From a checkpoint of a small masked spectrogram model: batches of 128.
Rows from block 4, named by matrix and row number. Rows with one number belong to one channel. Each number is 128 + 24 x the weight over its row's rms, rounded and kept within 0 to 255. All counts start at 0. Numbers have three digits each. After the name is the row's rms in percent of the matrix's.
# convs0: first 3x3 conv (model.blocks.4.convs.0.weight, 288x160x3x3), inputs 130-142, a 3x3 kernel for each
# convs1: second 3x3 conv (model.blocks.4.convs.1.weight, 288x288x3x3, transposed), outputs 130-142, a 3x3 kernel for each
convs0.179 099:133160142145143140142099101115154115124173096114107116136106100080095139108118111124110128092140118133229110136124107115123109099126126140132137104090094120120152104112141118098122095145139114145108111119105125116132150125126150118126090159117125125108122143146126162146110149129116134169153121139118138090113158148133157140104122118107128162124105136
convs1.179 093:160112136153163137096149130127098137132084100136092142102098106105139130128116112123115136145119139156170101128173030121099038138166089092103110103153110145093116163087112125111121155067164160119155123145099092109102112135106124093143157131162126101158109131188146120140140133108130155157119150133125160127182136130137152146128141109123121110120084188
convs0.180 102:120111097132141122120172142127137152095178150137192121117156098098145113092118148109168119134153109105125130119161124111104149131119088142145127083155153140094156119108133140102117106151147147114111135148176123175149113082115111122147123112144097149150129129128109146128115114108105131154114162106128147106135133134083106126088133136112118130105118139
convs1.180 095:118111107114112147133091173132113151103116134131112109111120132097112134114120137113151134098174068145099132144102076115137115118155114140165119106102155169143084123110143124119134112084179105113147197075132146159101160150134139119143117171096155138091141153119138165109119107162104158123124130119130139115123140135122144188149169116117188110124099113
convs0.181 117:134158122114139139092130135116164144107166154127128116145104134117140097114152134140118146126145149121110129139148169109166120105130150156128134135072143116147110129151155134129098104112147128156098136122120140152117157188129190114067151129153102119083119138107119145129117102123141143086116100123136118112120087144203154110127189135178110140087126126
convs1.181 118:102136154164150110158150127131133129128119127135100123135130132119110111135114119149119087117115097109086190137156091134110143125110099098106126149144110102103112110149109143193135137180158083094168167146090146093130154133138121155169115107141129115131144126125131144126117113136139149148125101124164131104136113106084169175114153073102153130109148073
convs0.182 111:155144128121098169112140083116111137149131120147122113126164121127163119132150119133114104138122156103104110151144128112108148095084106157135173085116146111117152158170167122116152169148112148132128138121179132139115101110127117112117197186177136089134120175142163148102130125095134102161132083093140131114096111114109102089152142129123136082134142114
convs1.182 117:134091078079154145129096142139151170117118105099133116114152118132172144137103124121140129133119123137127110152114208174124095121153128112240135104111164144132137155125106088114141127134117134143129124071083119135115133141126157144135108134142109165129118168145140106145136117130119124084111105157116112106172150130163108128105124131133091146161123146
convs0.183 096:109109083129105111135156121131150158149121130128101120120106113115102099116129112120128077142181141131140150101091084135150152140153129109126125136090149100141145143131136140145106200174132144108118142117105145122122169144090159195090131183088109129117124177147133183098119155155146102144158154099142142127108121105085071090139120086087118121103062112
convs1.183 099:109108133125130138148126131146088144098100124125134135159135144108127115149130107116144149132126109151125156109111117121087153145125151155081142127202102156147145125145092127171129147138132127109110132150148133160136100127108136152178145139123158133148131110154126105126140164104153141150153116144163099119164054129144141112075132148140166161129113152
convs0.184 108:076128125122139134124141147170113091146094139157113146108131139113131147124155120138150130108109119114111130140145074100124088127143126111171127125155117127133128202165127116148138120111103124104108128112143129166141120109125122099100171187111135099095133125138124112127170094146156104136119104089112131130137108181091069140134072151118044105059117087
convs1.184 112:140150172128162132166125140171145146128159140128097121123101113152128156136109134132113098158129122148111127122171149126149141118144112122148106121124130120106129097172123133185119150120131066194063104109140160097142128121132110153157107111131118145113098105147136128130108085162113178145111137143159121132153116134084125129117153174111171174149080146
convs0.185 102:115125140117101111118118156129152130134125112109130111157132153123145070135131110154117116127138134147160159126165142151132129097137105081145111085107134115152116125125125135125161147129102125093109124150129169124117146094160165090121104187131086117144102116144155111115148144136134138110061117115107161096138118129111140123122158110114090093115177136
convs1.185 109:129118126132144102113117078097142135126161143128127104130145098120147126111137108093113163120124115113140118115088125120176186124136119122073138127164104114095163124053155140127123125101104122160103159109116145148109121127106091127111132136144093139150142131105139082129154120111132121104107120130148109151109149094108161171134081131154101107112121164
convs0.186 097:097159118122120119124113115104127114116150133108163096135135140141122079129136084139107122099081158102115079183139093140115181104148097130133138141119102134161109132181124106146103104109168123115148120143133101145144145153131115061084089134131126114148128095192122119150171101077153071086100111151133131141084122180138172112106116109129136131146083032
convs1.186 102:139124140104145151143099187128151123110135113135127163143127136127119093141122106091102080146099127159106145148097122101158146164156152114145142157127076131129091108133154147135099162142148131140124151115149114118147101128159106144115101097124109142148111132143135136129169132110126145141145112130160120116159159139138168163161095145129094185129157127
convs0.187 107:172136151141145102115178102137101114126106164098074172107131153117101159106083144109139153118142161154115146103132130113112094143124143132117129132131132108133137133146125176133136120128135121147118141137115125139144095184144133110122136147124127114120175106126115114114104155122112112149148103118129134138113096173128110132121172111071133128115134130
convs1.187 101:136114089110116186146077180146103085110134102121057178129133113109160154121119168138162100142116202118112156132134115118153087143124082134105131145125102142100117131135073129131116139103144077131137124060114190166116131144137137147110136127110112142112094117108104108171115131119104145171138123130153162113108131097119093134124108124151120190130110141
convs0.188 115:118121148107164104148059150141117125124149113134143115139143101158112145112120107130102144126125108136163104150100115132124143129145116107207102147144139131156127141168107170158115137134119130091103128143095080161150144156108197118129147165136118147089115138133152109124153122114138122106153097101130128139126132158109107133143125157119136105079153117
convs1.188 104:144125131148092117186079160135167081138130130116156093129129118158136135148141111137113110097124168133139174115122153127106110139154065135132152143167094144138162163052137174017149255000111131150134137132160182102108085151149149127099156111142133126110119123163145084165124146139116145121121145132126146140146118143097174144130109105119119142140055173
convs0.189 107:141167144138118155115110117126158105140118134088155110130103144145157109104101080111196112137143142150139137085117089111124097171129160171177181145151148148085131129116136153114118190077156142127141140096096132104108096144146102101184143124078108124162145132114154068171128163171115144168105154121099092171121118125125147148123104143125106134142176092
convs1.189 112:139107103131150107126161128132122139132168088151094124137133139093130124111112140146112130110116121133129120116093107149119134100154110114112143155147117108104112149111202111138137101146123163118160165149114140111108136137142127171117115121135147119126119127148139091130138146099092146118148131142164130135145145120118143181174132135110157122096182139
convs0.190 105:145164094101114137101107150123138138123180124117145116132100106098101133120091107116109096126121152099083158084101099121117128116087135073044112139134141102135133135114115105140124141118108109101134137132140116127118120157076102130093127172130131147125149133160129122112103108132134124160165128124124124120171186161170117102095133127139100084144071124
convs1.190 098:141097125140141142107108122125151154119138110115151129117149113122171142123144151139144128121140132112131144125097101125077118148097146085127153088143129106117128183142163099161151056141122138108138132146084110141205142082135124117155126151113147153149084141095153139099118155146111143147144159148119133106141101160112150111149207140122193137141130154
convs0.191 106:104124125139141134138160125154124169166156145136146151137134112099121144102101117104155158111130148123113120164151128173142156170188141127145093130143112150105114108123091133124148136126102093102132095137113109080123115115126114133143128160108171158144118157120146160128091122166133123147136134103115149125109123110091099086157123075126111092087098088
convs1.191 103:128135105111111109108095095104154109123119142086097115130133161154168149157141153134141130129167149135133149107143113120105117138110104139120098127106078092102107106049044062065062033053059131141144096151164134115139114145113137120120130124117122098117124135108095128120157134129118125129143094130120088137127103121142107096126190194138178171143186215
convs0.192 102:107164122129097139106144181157115087137137108128138129129137111125126105149129098133125158160141101120096157126145166140145124140124108132121123164134126145126134145096115122130134101130150105149140123107189133121122155161145123148112107099094092116095147171115132122181109070152152095094130133071107151144092093045102103129148115195116136120160083093
convs1.192 100:133122112129080165118123145140118121151124146111113171157159136116140131105128083114147134147117158127111115156084120101088114204111141140085115113103095126126138163064116121103142142172141106099095115092147132174166137090166121143139184114113131131124170122104128132142127150120123151102174152105104180159118125146089124089143111128138122147130112100
convs0.193 087:121105132140097087159156152130098133113131126118143110095145169103135129132150106126157140115135147119106142126067098141145127161111110145113087136109166112130114091110127104143120125121140128115131173131133122152123107148093157079095108146120116133110157131145186167130111162163119125108133109127154147112148168123130128144114120145094162128176154157
convs1.193 092:098173125142141135143128097125120172152139107157128127147160135133139137129183102161139134113108137143116108080078143119172163154128155125113167147146128124148141148146113153136143096128133135133133117136142171122116125143114130135139168118154130098113140128130126107149110151154156105133128111146087092131054123151188118112117124092139073110094117152
convs0.194 108:126148135118140168153119109119116107162126150149134116143083117124141116141141128075105117138159123174175121077133134083131120118117125186139117143118138138137121140171185135092137142114179101136106156132169100104187100092045141117160103134095132136130119126106179174098113128137153144122162130118150158116149128127148142137183131168151125104122116172
convs1.194 121:120090167122108111132142111182082089146134136151153156133112125150109120129125130103148126121120144155112143098136131101186151172129142161121123115055153140143149117138089142090097155121127123143124081146135127134115124124126155124151126122110126149189125120162125096150120123141130130136152144109120073187134149135109127125137145085166166108098162167
convs0.195 093:151135128104120161101101144147131127100126142119138106159123129159132119160092113121138101118150100113132151086113148076083089129085118130127140154123150131108137145156147134155136153138098091114064107096117124141069123137075122164139126056111151109108115089141128086115105125128103147155134099159131126128124138128179125108156066159134098162109094138
convs1.195 094:158123105158133120094129121173140105099103117146120103133157159134102111116129109118138137179085129110155115135111165104128148116099108128131100117098163173097132176084105154100142185151123145168137125188181105109172140136121121119130129117136163142136161135116167103133129158120120133135135109125145148103084096118151139143106088112145109114136129078
convs0.196 093:117143140129116065125088088126102137134164131098165095157153102115193114132151101127128121113107136127111145141125139083125138188081100119124147130134114109086091132170139141137110146096121118110122107088076170127127143105151125175121149129149154137086154074128128067137137095152148163102094118063154114123149135176115132151097171182139150160133101101
convs1.196 094:147150142141120160142128100144107114131134153146159070100133108162156129105141121142106109137114085142113129142191076135101130130140157162126136107146149133117095176106161165126153148149134095090128121100071168164140151116141125129166134128122131123103135177149150085100172147107117135110147114122142159107092117145075075157125136106128108164152075121
convs0.197 112:159135118111143104128148089160129164141113116119142143130112127140110126100150092128128140106115136141103107124132127131089113118151143150134116135143152114099097111127108161127138142178167156118141087077114111139100120156112122186113107066119168138158147104143129125147099079149147146154110114124125146156094107158144146134094134111130142086115091124
convs1.197 114:121112086128158133102097164129135159138052099145184122130127098114099136133131159118095153166122158120138133150132167119119112141183123199133102126094107110139165097159099120133107100132114121109111102184145100123111142121134104140110107150119120136134127144142127116147123133129139125141139120122211112137110131097129099159127145125164083114144110105
convs0.198 109:148140143124108112121145107124143121123134115115102112125127118147119115151100099134128116130118125122154143073085089160126136130138107119118146087137119098155139138131144122124121140139118122121149111139110169096127214152100096111156114149139117114153147136119165156118176109127135109106108102091123119116159134146118126163109161103132140136136129172
convs1.198 106:131102163085102136126120103178128091153113119154151116103137131134080146122107130113137144156158124091154113139156144144117134114163131156126118135128106135124111159102086137104142095177130160127135127107165118128099148135144131141133133103142124124110123151117139110115121114146145141127116139134110133126112153128161130143104130108123125125111121097
convs0.199 088:118145151140127136142146140116146127127127108135131094127104125126126140106152109132151162136128096100106117154123087145138100141088136158164144132162161139114138093137095136110115141126135140152125101079097124109124107120121167101122116132134136130137131102138129132110171103152147103139117098133105103172108111097149133097127134124111141097131128084
convs1.199 091:130161139131115113165124126138126133117117121131106139135094158115152118130172135151111120141073124109172153074098160159173100146124104104111113124105129137187151084076144104118113156073132140137147127142144126116142116160156111155165140133140107128153115130116125133180158142117137132086109151140179152099150155084114149143145128149128156148171154126
convs0.200 078:116103102114126093089136144115131108161105125143103116161110149139155115159161149122107138100116079144059144150127142110129149069162125129105150079156157146136158136159153113116128125138115116144130134114121149145156111165124116137179117079105109142103116175153141171124125113133127141098120176150160130133127091146146096158135074119128106142112125149
convs1.200 077:127144153163146133187148105118128125120126129153112113132124133146112165131158111123109155092112120098117125141094117141117118130138149145132097117145130130138110143156111141143133147115186158103133128118118122132102120100154096119113110157137134114138130084121150146110096094124096126173105114126168109137130143130136122156158170124149148125141098136
convs0.201 105:149129123147170157118147152103132159115096113124116084117088104113133108130078140097142136096135148122112142121120135157144093110148111106058150131129143154166154155152153123146127117126119146139104113131107081121110149119142129130064148117122151177129130087159125174128135112119099105118133120119135117139108105143101073162100120115141151120090096164
convs1.201 102:156130114117117102116115138123113182094116119121143104158152092117145123127184133117089152122141157099112133143167113139144100145135119078155136177119087107151129131107138168086124112077189101103107112113139186163075165111137122120141126113135133109177124113139152131128132140106091111149117140144142145101156115136119144149124121115148118089093157123
convs0.202 111:125128112118132150098099079126133115115124134113128112143123101135110138126055120102130085124105151114136111110130133126095133084122145115140154111180106149112154113154133163117110142122098159098118123127173114093130139112087136098117095153166120161120128105145108110177163145110116154132113122101142106133106141106099132127166095111123094108153095093
convs1.202 116:118139146158113134153154122089201089129125117073166130147102141134126129128123145109152142153145124180108151096094109111108098067152134142120123110110138140128104152163129162123129144163099107118191145145141170138101104115116121131150091115148160114122129131122159127125128151104117096145120127130123094119126137155107116143203097059131158089142166101
convs0.203 105:132144118123148108135133150137122162107108129099151135172151083131140152094106148122102123181126132153133127120143122124123115139113102115118110155140112138140147146123155132137157139132115130143141155150143119128099149089089176145165096092168115128086123104156149134140103100109134121126120160139152122097134167132117108066121174145128113131135112082
convs1.203 109:108127081130124117165118147114137154117119184110138090115142122112134166141117140118135113122130120103113120101134109153090116148080111091114113183100136091163131146101130124136143128141139078149099132118199154125137120148131143142106116137159125147128148144138116175143145130112134089136136154143113111145126151146134115140075136169161101122117114117
convs0.204 121:155119139118122095123147134131128118128118122115158093127140137122149125131167133137136118118134125082130137112145159113106156143140131138150142112116137113169136089145123121128176170113106145114108117123133145110131197115107126159051131116148118170116140111176098154085133127101167132138112113104113140132126123107123120125145202096134139118165046114
convs1.204 122:147077120114140138126103114105118116140149119149163120140135138127137140116123128145133140101100162108140111188188102149122121128128142106098083134160137112116107118155128120134140118080155195084076088151136125133125124109139112080118131142131149121150141139087138134112094116130149138131113117130185117080159148124107156133136138085072170132100168134
convs0.205 089:117121126138084111129113102088154082148138104102127090087133165125100070135172090119110105126088141107079108147144136136118115152066119102103116126123122123150100177190119136136134141095122143110123103119132086086127142154088134153112112150099102137087140124118148082156148134139179119122123143122127141125123119124127120146183078189129160126083089119
convs1.205 090:116116101107172120108100163147125141137113133097156123102094130164131118180119119155118139143154154127148121155088148143116163135073136134137133079133151123152124126150127105148116112109140153130120135118126158088134128134119142144121123161114146124131159119129135176146099122136113116150121091137114110110104140151155117107146125142120128075166067124
convs0.206 110:140130155109166131095135140127103139188184152152125159119115121117111133107107113075159122106115105078133131110090076136111105151119060162160131112103102102101113140108166134158164082206128150138132167151122146160170149089109134140139172104083130095105098115110113102091142133151120116106111138110074139121105118162138142129163129134099096146088100136
convs1.206 105:130102076114111142116127103135140140130108158119090111124121141131108148098115144119082108102137147117139151128157164142092153144166114137154071113129115138141140152089108111104119125116139117147186111153176139128129103119106112110114112130134099096124142124113131134167120114153140142146098139154107144109167136095124122082117099140130101125185095091
convs0.207 106:124138117116138138151119155088103146124151137136115141150143143125119140128116125173153105127131095106094127102092101104138116054156150077115108103119124115191113098108124108144098155101059118103139110104124131114134155130128141144145089084095102146128114142147095164156157127117142104150176168110163089137124127133144140125123093125143148115164086067
convs1.207 111:169150105119133133101105110133116121111150141134131088118129131140143131108158155149114128116099133158105151134085137135107093108114125126128099086110158154151113116126132146150148142180108121149139101109109127174127144110097130113121132123144130127128113132121155173135124112116126102134136109090112128137094175137130092125113122138134111108087118102
convs0.208 100:126139130129151127155167148128138139141103110132136139123128095140143164115119115123123151137146135108145104141089089065121073171130116145110108156109156112128133142175120124123081112109143155139105116143151116123120091077146150179236114128132084166116175109112087092115070098080170110145148127105074145143125148150109146117110117112085127202146129134
convs1.208 105:106149139152131093120110166155140105112153150135094156134129118128127147115111175129143138140124121140113126140147116154138155103137132128128091147081056178082177084159120100114165170111133078097132104145165142104141113129100145115114116123151131085110133118125132104142137132146110128129108113151169086133151138150116119090111109122130146134106147151
convs0.209 103:100152147156137122147144144110128121139084165113138158125102107100112092105148102143143158104108129098125121138100069118123147095152143124096127117075086127139137102099134113134144120110116131135120114187136109125129125120136116092138085099077125171113167122117142087117108144103108089119128102130133143129132134162092108116096160188094099150106136111
convs1.209 096:113129149117096128152105148127165098144088164137112152107115110123161106129153113110143120162075150126130133113157136124159122112119146176115162098111129112143133118096112168091151159146151124169119126026095091120132109118147149183146130170124130095148147120096129141121143115142155123122111142152121147132131193138116117120104145097134131105133103114
convs0.210 086:081121149136139123088113142115129090115128106126098088162109152146106126120138110137120106125082130191176151096097096149167131112118144147129142114153114132149144099151137137117117155129096172146106176158175124124159138115162113117075131149121120120129144125111137092125182153133126128125119058140160137152084133113111128106131118145147120134140132116
convs1.210 079:106139132153127116118125153130166115146146135101119148097123135125148094164138091136083112117110133141149125150163149107120128092148148132131149082067091085097144072156121149116115136103166150164145117100116140146141109126133119074106137105149131132128099084097121114095142147122142105092121110113111086131104157179113104145103134095090159141125125137
convs0.211 114:123111093093119109137152116139110152146120121124109144152100102125113118128123124151132146163152107147113117137121131112137126114133133129172160180129124120116138134162126121099169115140160100117117098159134137154152135146149133121152183146120151072118119132137163108130140116121131127091120127127108131155110088112072120130159164107115137103146124067
convs1.211 114:105137119129127118121142136115105156121098149140100117136119118096113128098117128139146126114112101145095129148150120138138115115106113082090182215133089170130104084110104123128126124114111092123119124144167177135122122108145133162126104138112116149159115112135104150104117133152142119154133144133137146092110096118054185121155130120114137138149094132
convs0.212 106:143125132158127138183134113154110111111128110102142138160103123137112124154063111135088129108151093092100106119116141105123120128139121124134098132154147143127133128110161076116148103126142116118104126141141099170114130143124139118143112112127133191148161148112101138124105136145160128119126130145083121118113121139086168137122175096119087096105085118
convs1.212 109:123126115178103146108185141163134093172138129122158133099137110098125132149122104137147101164108139132137127113151188161159184107110188121089158123100106139131116140111158137124137125087181108124139122112121173165160137119129116119162154098133134128113133107126118110141127123158121086122134138128076134146113052140110118120135128133119080171137143146
convs0.213 090:128158124134097156126115160118089139145112163104126128160103136114128156104101149091157100122109174094190148124168124110100123168134084137159105111126153148122145113141128118141125187118156105133142126097099120144108137115105095102125118097100135103122109165158108099136095102108115130121129142114124097117113160100139148159156174142129138150119125139
convs1.213 091:132132127091134122109152083099135111113116151120149138130147109131121072124113156141137147091172165109092094109118156135104148103135200110140115118114113102182129080132101113124139084104091103142132131148158087072135127160128152136129121151159075155174136117128094110123118105125157113114165132131112114129106113113171109103125090112101102116120156096
convs0.214 106:124114127087129152163151161121130121081155131118118146122124125125099121139129104130139158112122113111145113179168176099095141131100126113139123127131141114172162124135163130102128120114189092113110105139131176180141148164158139173088171133102161090133126116133148044174106106122116102118112154099141116106092133119161102109124174100089153108119106139
convs1.214 109:129104140138121122123119149146119128128140162131140140117139116116155130141128145107148118144143123131108130153178093140140105118128127151106119133111137130160140102137137095128136136099155216049136115153177084171142124110123126113110150127121137139140111112097112111145108146105131145125132135117100152148189108097193123118116154100111122136163169109
convs0.215 104:096137146093150113102221129101123138104118113115112133175119140170122138125157112128177138120181163127107126099117075134132112122159149149122114125170115152142126126149104122103126098129110139146113125134122130080092106155106169125168111105122123150137168132141178116096147128103141117120121129169084157135106112121155161156111093144132113144150047137
convs1.215 101:133107148087123101115120113109137100141070175116110141146097118148164083114122159148129152135134140105160138125104245118141158123137140107137090113111176156156144120136091153117131137152163122160171114159138150134098105119121126104052116143120115174128121131125137105113136146157124133116127153101145080099100137118139109114100158129126178083152146117
convs0.216 111:148136137116136141088089130134128129160126139138114154132138116143119117112100097120131126124127134139115149103145106128122107134134130106116110087120136120146127126148123128151145091124139129120126099156138148106100148104043084108142131079117114092148122145079112115122092142109131123111137118102151117145181174153111143140149133142148113118143104113
convs1.216 119:113145111117126162188126133091123105119145159182139171142123125118143180130110136130151099155133089135143172129128138168121107107105146135102105103143138191098088139126163111132152141134111073138132173081114148178130140166137157166098140103137101143144141112094121142126130136130131116117112102128177138141054106118179106137101076112135096097156091085
convs0.217 098:149152117106185163132179126162167091132128140102124120099116154129172111160131115100152169128135151105127090148115141168118161127108094098115137101184151154067148123166136148105129137107143132123111090135113142067093155087095107139102137136152141121089129118146146107156105117125154118142151118094128149103165089137085129108115076100127103166145143145
convs1.217 098:148141153129106102120103122109095129128131138100132133116133120117131102131118171120157128097131090097112150115173129105158177130137081155125103164111127154171121144103136119152117156111138131137148176059149090208107134153131153131126128115114140138124112129101093130113127131089139146141152147089107160115101255103132022137133109049082080120105049093
convs0.218 095:154094123136081155147146107141142128141148119124141109137101124137088123114084133150121129127131120146169120134119131138135147116079154090117169146131130122134141131134152139144143120089129091123121131109120132099111088161160146138161134144147115123089130129138131087161168100115153161123070116104157129146099198154097108137122186189128107064171098100
convs1.218 096:095167149122132096118155170093104127146146089161126153153109156118167124103158134152147135106175137127183120140148117146141114159115106138127135173162138143114169114182088123172116151160144142139160140160108125083180100115131123128153119153111132114124104135144139145128152155149137132113128132124094106136129145122080193142131105120149102110111153082
convs0.219 103:137153163099164168099132171142153120096102120144146124139102144087117103143137148112097127151146147147112144114137161086102093137101106159134119118129157124089091095148119155132160116113150134142110085078124089063100141099093151118095170113118088135103105076145130114164129143118138159174135089128122100124112107182110112090153151126110127132139198109
convs1.219 107:133098172151159124098144101119097134074121138120138085153119154120123103115153154121117155148130112107107157124164121103127114127127112174147134067137176113127111179116126154126118108139158160175101178144106130146140139138146107139132103117125132135155112113128119126098122115146144127125088154122119146126114162118141073113135128096112093106110131114
convs0.220 093:117159165106109088095102095103088102136149125113087126138111133128090100161119135183124146142077130080157114082143115102114114108144155136136095118108144119114131092090142131135153055137148156132121107124122086143108166157140098142109092083103155121111121127106119098063157131148133144139158127154133111110192105107100102158101195101096116133082117089
convs1.220 091:119109069127093143128128121109089133088123169105123116111129101125129141134138125107119143123177130145156122115119198136091175164135096152109144070080143136063097142079089100056166102030196134143133108117166072117090119102100131133077121139117144146088132168146130166073112151131173162112137168087130156119139164144152129114129141163102159137099123118
convs0.221 099:108121140121145147131160155111146123128165135145160133119168121111148106133088119128159178099132134141140150169114110113153101158139124136084124135133118126136157167139081108139109086182112101095089132179176116118141114103114149137140125142141090156120131136127089150134158096130118120137149112101139142097139105116139152182097093129104135145138112153
convs1.221 099:155130118116080131126102145127126130111107139096142135087142141110120103117153088128105146131151108111091169146132136149149146150151120118194125108107125156198126145042120128126132101134151166094122123152157122137076130080152153095113118114104135098131128126123102090126095117134118138143151144133091102131095111123114127123135101145114099129124146138
convs0.222 090:145098142149104134129125119120141126148148117081131147175123132129129142123135135132081128099189130103163139167157106142129122123122102154088116176134109101101143122122120112111106139078169146160116143106127159117164106146141136133097153116135135160137141127165133155145100123106138067104129130086141157150065160135078090142187115135152098133103133138
convs1.222 089:094093135129154117167154094158116132113104143101153101139125146154180151160129139120073163118154136111171133123171091100081172147134133107117122150115135112149116133092181099133162114159137131115136118156154095104173082127161110144107186137141133163117136109167113121150113129119140106110123099139149099109125091154101161108123114092149165091117148087
convs0.223 109:094119100154132123116113132109084119125125137113105113119114170127105127117099124109106148111114135130131113115133111096094091166127103120129122129107149127122142136086149117112119133165117129108084124124143124134110110078112161177092113155148141115123158100093088171125149153154143113133154124149145145108147114135155136134085106148129122099131153139
convs1.223 108:130153127110137136153113134088137128111132103121137128142139124130118156116132147124166130128154119153122110164107062171133155146145095145131160127137104130171155154115092102110129090162159131220216153121069112094156149123162123129141155131129131112129138123149117129124152137145131123117153129116102033094130127133108179091132134106136131067141177130
convs0.224 125:157156103138094130140113097114095121185136118131110121142131124123130091119130134106110121113102149093133142144093144168183122094185125096145147146083158153104121111113144174148136146158112117129129126111123121137125169103087122137107120140137132131115145161128111126121156133112116125145114119125141089130117164152126140100103103139123128118129134116
convs1.224 123:145149146110111149124166096141136136131145135126149128142123138120152109120118136125091142139126110133158119128134111143157152152087160119147114138131141144148131150127137096170129114129144141116082147135153117112154140137103121129110105125146102165152118112139107151109114108128118148104137147126125072141155140121140116138160113126108168118132123144
convs0.225 097:111153130109124105171158134113141133150141146117116175087122126137109136102110131150115140157139141139126095128099122102087111142095094129118180147125128112141163149103140158133142134104128093128121110147127115144121141161125141134115097159119100108136121121135220116140122136153116123129079129158105146109145140189084109159110137081105142094088115083
convs1.225 097:130150102106069131077085096113122134135110119123147135131133153138119114134154110125143128147134168143154097142101142098152123138132104118124180144121132174086102122128129172110152143099143146172162152160147099155112165146084166132106127138133113138139176132168083154158135116091158108158135114169137082177043083109136176102106055090114090086123074132
convs0.226 106:141113122153125127086129113133128161122119099167123118129045112125088113118136107116086143125117155117149145159119077121146101140142135089093105150107097127105114121142131118152118120121093130114150120131151133109147113074145161154130070141089133173144163137148142099133127141117125132168133156151106139153070136130089063104104141126163139108120129101
convs1.226 107:140106135132138125101168152118157138150143119173154138115119134126118147105125137089109126155114104109181169134155110108109142118092146174130116150091146075129109163140119147163118177118114146169142083145140109062117128124114130139139118096143144114112124166144139177135134109137116113125122135143189113127154097179107185089120161077123140137158102090
convs0.227 113:121125165113150101152096118106124140130138140127131144129114163117122119106122085099156143112145128112149113144108132132145151157084036096137157094097111092149139174150151137123124121178135124136161132165139147118129156159129086019105102197139115133158134103133132146066140154138095063109139122140124122138167105089158158094166114092137112137076128136
convs1.227 117:121142154142119135162157153128150100110132131126136132128126130122138122160115143145121112152149113141123100132181134106096141103127108158156053176090102096114132139122156157134117152133138080076129153138151113112119137123093117111132106124148114113130108159090122127157093091137132107109130109118133101141129135097128140103134159158118092149169104098
convs0.228 089:107148124117100137103079138133159114152190145148144103150112121114108140104097121130118118138090120126134117142128126145137172136117142097106143157117183162106156154143136137149103121106131114112094112087097132085089116091093107136144115125172117162133166147123109111141131117168163123135109137109161142144136164123120150114091114154147143140103097101
convs1.228 094:142127123148143139140122107146127093132119143150110144144181150134128131150130132119128125129114137160135100126135108136086076131098098109169146135106108160094119194120124086140120084097126132152115119151106136112185121128097132110119114091158128146115119159147109103150130133161093118122132169103091107097112098158154143143149131122136128087146141147
convs0.229 104:150136146141142148106147151116132136157138154097104090120119150103141142127109144142143157104163155075185117135128176136126152139106098139141172139127166149072140117133094116179117122177142149163134130146143126118128172130155153154130124105126136147102134159133144168111142128104097099141146092123137139124115129084106134144113086123127155112110162126
convs1.229 099:113158096115130140156095119142131136123150154105112147145111171157112141123094120124120149158158114110129112063137159103160114131167076102098138136146142108116134122150087122088179107156131098156130144112172114094109122147144140122127151103126109109094115129100138124128095121112115147140148141132118082136118134127112159110109105141130155118160093168
convs0.230 087:085102144132123121171140156109103082152125116131115166110121141109121112099129107039107157150085108134102110104172124119133137159130110134129118153143107115122139120112100098129134119097136134088124147129136124090136109146111137108113102140116137158135141135157167169178092132142139135143120153119165116111136154128143182098115142116138120147126118059
convs1.230 086:146133116082159132125139110101177145136127125149145133129093118138111134102127130119101138133120115154144126155152096147094119145144120158086174123078143163103144125130124110142095133142118132134075136081101117161135118123143097152124107089127157136132119140116134132166133113141090133176134128131133117176115110143177088120166155107100134152110143118
convs0.231 120:146114134133142099141121160119099181126111167135151094161130113088167135108152123111189094139121144132087188118117106135142117103114125108113096139143117133108138125114093099107085171103134174152134148102126153072119212132134074130158119115088127115135110163108119108177158136131101146112109145146138105136136120134091123113102163107153105085140114111
convs1.231 102:141096154139125145124176120114105122151114132146113089097136109118121141138108100122138150116084141115101135136156124136152132156165123140098166122145138127121120189145144186117106195146119204131086166194122171136096140100134122113102149079150129154134117131157127129145119130144139135112134096127123078140103077147116150094145139110144107138118124153
convs0.232 108:098131117092131136126127101126145107131165153128190139095151120127101110101131099085148116130175116119191107129130118116118119110119105146116135113090114138173102137120142142190131149219131076146109127132089115163156143158124107132169133167116118127112157118115150054046169147096135153128121132136118097123140115154109156132110096137141088135067135151
convs1.232 107:124147126126135098109156111160122118154107141123068147100132134124119090139171132133124114123107140143116079121171151110119152135100131121139135128155105158111146086138133101108163115109138112150138156101101110086127132140112112121110126120133140140122132113094142097128156133135150130114126181112132168128139176156120183117110181140129143140159125144
convs0.233 098:150144108143089131115124121145119115136159145124149144108136114139150151134115125133118124142151156125157108094131136099114117109103063092112101112172118094110112138157164068137108103187131159137165167179123153117081092079075134137107162145141105116159167120108130111136086113130107048056123149156095134095094128120127143153109149127145148120115142136
convs1.233 101:112135091112113112141129143109123118145128137113150125138128160135129144149152134113142114124120122141141123131126132106142114152091116108155120130118123138098093154100119110106121100096114125145108139179117084045088128132143117126105112139131125119108122146109118136081123141132130111122102127109192153114147142083162155167136117130118080094105108123
convs0.234 107:161161140136152113123131126119133133115126107132128141110098133107105123134156160121098122106125094164131114139137150098108140139166131127151093130119102131134131126147110126142175110163082160118138110089104159149140161147186098167102099073140113100123118069168141141080107135093141095133117118077095159112142120151109119119116118142147174118096121074
convs1.234 107:146137098131131159146119111145121094118135139157147131149144137159130103173123150145105119148127098129106113086154196126149117109155100120110123175106080120165109144168133119135174204079086121132101071103115099081107113164148136106114111158120154115134139107112116174148127117141135126131120131139160127168156171120149097126141119121121103156158088137
convs0.235 103:151110116154120116130150143119147114135096135155109145130064163154099155142148106090143112138157110116130128124141105124149155169119132141134150141127137154166101165170173126167109097196078122129092144175114151126103152130136121198111171111122115119106126111135162136174160114134168088116096137104120173135087052147106087097154137112119084161123124101
convs1.235 104:112134089117123107135146114131124146124084161115123102145112121095122107143101146125151124118119124111144122121080126149128153152155139123101157128134134127132092106196131128178112137188129126091139125122135121143112130116140110147131129146108120124144123138125116057128132130129109160099139118123175123147137083128071144144145154155145166103116136118